From a checkpoint of a small masked spectrogram model.
Model: 11.5M parameters, log mel input, norm batchnorm, widths [80, 128, 240, 416].
Training: adamw at rate 0.0043, batches of 128.
Data: trained on synthetic speech, music and everyday sounds put through simulated rooms and audio effects, 39062 training examples, 72.1 epochs.
Rows from block 8 of a small masked spectrogram model, named by matrix and row number. Rows with one number belong to one channel. Each number is 128 + 24 x the weight over its row's rms, rounded and kept within 0 to 255. All counts start at 0. Numbers have three digits each.
Before each channel's rows are labels from the 100 clips, of 14976, where the channel reaches its highest value: "top examples" is what is common among them. Only what is clearly more common there than usual is listed. The data: synthetic speech, music and everyday sounds put through simulated rooms and audio effects.
# convs0: first 3x3 conv (model.blocks.8.convs.0.weight, 240x240x3x3, each kernel summed), inputs 0-79
# convs1: second 3x3 conv (model.blocks.8.convs.1.weight, 240x240x3x3, transposed, each kernel summed), outputs 0-79

top examples: speech; number of effects: 0
convs0.95:128105114187140166187155132129136126117139180132132180152140157110176156105155090138132177122169150124119117099108152139114123111154135169135127106130167137129123100132156155099098162109107133132095120141121126149089104144077141129132132156
convs1.95:128156116138147123132117108147136127137116127111167158098120105110081151125141143144143121117135136110129062074159121114087059131122182124110111138099098136072114121139148108150134103152119102092161156103100123163098139104139113136081102143

top examples: everyday sound
convs0.182:153120102138131155189140107143123159134176192116096191142171154127191134146111086105127170125130149132124091124125148107124139134144132193132117156127106113123101118163102107113144129107121127116121128142107142125164119143112137143157114113
convs1.182:075108113139118116147122147165103083163161104096167116126135149123113105120113133154128149141116071085132146120113130146151056083101085106139105119076120126116120130081088158090125115110128093112152106143158134115137126094152130110145136065

top examples: band; dry
convs0.229:100137132172148194193135124149119137119139189139126190134135134144182116125146121133126193094130137136131144143132126128151148106122140183152114081113089130136124145147137110133107142134142123142154139121116128128134132123114138107129126129
convs1.229:129091151139135127114155140119154116113154156102106124111122164128130116131119154122097128065146140138137113114115128147138141000147086119115118068178053150140127101094137103117142143121120138137109120087146185095127152123104128097115147142

top examples: everyday sound
convs0.209:129103177132115090085078149110150104142117068127144067109129115138070142130081122131138092140117150144132123140124130118129127131138156089117159144112160109104098134124145143117140142176119124103120120126123116123093133107128139089097093159
convs1.209:116140128114123121117148109177072121135150138097124117149152154123192116101139148163122127105163104134133155104097128101116136110138079126131109108179087134170142121102148140139131134124141137143149134127130163157192118136129127120125119074

top examples: band
convs0.180:129118172134121168204122119155118152100158205119124204120135129136195098132124109171146171117135154137116131130113116103142131121125136176125131165116135127130126115099101126131129130126122114113160129188122110140144125113153107114161107103
convs1.180:136136105113143134120190143123127119120175147145139135153136163129117106096159137125134124120111147151082126113136140152124121108113108126106110168157108114166126109114158133116138163113109113124119141119115156092104108132132147085152138111

top examples: wah; dry
convs0.151:138130128167117158201144084144131130145164207128128207100128129133199112125137109093120164133129158133123115142134150128126116129149121181118119122147121130117132087134133102119129143132128133132141112133123126141130157127133121120177113124
convs1.151:140116141177134120142115150139110139131161120141133143159170151136181149159140179105111106161099102138088148150142060174155159108138146106112166167080142174133147109146124166116145159163122118161102156140109120128103126131103160168141103115

top examples: everyday sound
convs0.107:125090112141144177192153139129124121145169190151113191124141130113196113128134130119135180140146120152122126126129121135132134159108132179134139137128133164083120128125109106119130115128117135132121135126117145127076117136110150159138111125
convs1.107:070186110135124138148135136149155148176130128140124118101095097147110143152104136119125121146160137112138106102151124120126070098096097135140126153127115141092133131113138167132142124144112117106134102111140117161081119098113114152096113133

top examples: wah; dry
convs0.142:141104102146152174187139140128119151178145180129112180110163158124174140160136098129124148116142145116140151118120130172103117116135117173130164110112125152116123130152171143099135132126126149127146140155136117178123113099133126137185171122
convs1.142:119094157109101118122109119113074111103127131113116128129120119119153104101105093137122108127136135170120078166161077090136133108134100142133100133118106149140105063134132127115138152149160085125126137122125086133123087157135131134144071141

top examples: everyday sound
convs0.34:154121125166109198200144138128118104128160204136123204121136140127199104131113118141130166122145128137122127127123128125149146133109133194120122130121135136131129136121126127123130121135135114136126138128122104131132103134113139108154117137
convs1.34:158096107145108122113125118069149110136131106126152118150145135139164176139129118160120144126152132148134127161146142198140152119177110124133171110133129137137135116164149160143144150123105190157133119137133162107160091146120103117107159157

top examples: band; dry
convs0.108:143125121126129193200119136143114120112149206114114207124127128126201114125134115130114161150132128108134126125146130121151149128120106191117129125115134118124137135133109119112136124127126122144144130101102119130127135113127141105159135129
convs1.108:154136096098128128099129154137143140123141145163160119131183194173137129151147155124120125166114152133151171118144127131143143138163139106133143149141144129148138162145143151123133137138131105133122112095153184155131173164170113081139153124

top examples: band; reversed
convs0.172:138115126139113178203136093127128128126179207110125206131131143135198097128118115102135159146127136145136121121113142116138118146132132192130123127104140128116133111133122126118128146121105121134140088131114117110125110138129134121191119147
convs1.172:128088126089142133123134085093157131110153111137140127099102113115108087113121162062144114123105158083133179101105085104146127122137106132069110137183092132090123122110135132164118145157058061124144112138116128106163081135136097123116119167

top examples: everyday sound
convs0.232:162164117129107179183114129121138158137133187146113188134179147095186119129131124134151165121091125106146121133133137117101129130121131180105124140162124131105127135129129146104125125123125109108115118145090125136125102140110151127150152103
convs1.232:162150142125131117139119101128187143144089123119119126118146147169124147151098167120128158118173134114186139162140183146136116122192151105174114111076128143173130145149124137126139166137150136155129112129122146126124131144138103110119131116

top examples: speech
convs0.25:100114142163155121184128149173126137165133185145139183141147134155164107133060108181153162150142133119117164140134110124116111122104115161116100146109150098122128104096147139132129152092153105126108111132120117154131155097139108129164159122
convs1.25:165141160130149131156141101115102145086157143158119118120135158086103107102167126156170140120120148156111091092099136156149129163136142133155120129104091156135135120115144167106134129148088143128140120141116108103081115132110130111149074148

top examples: band; dry
convs0.90:094131107113129188194136120139143142133177201136096204132144113124190112134137122138152154111138093135133141129110129133129128140105139177128112090112096134113124129120156142141126137122144131151138137120131132122122126133117140151136114122
convs1.90:132164110124133125127129104116168140172113117125177121126140145135134078077162127158155099121133086122120127128098135131135140142117083119098139100184098157154124141109143132103133174127149135170148112111145132142122147128137114134126156100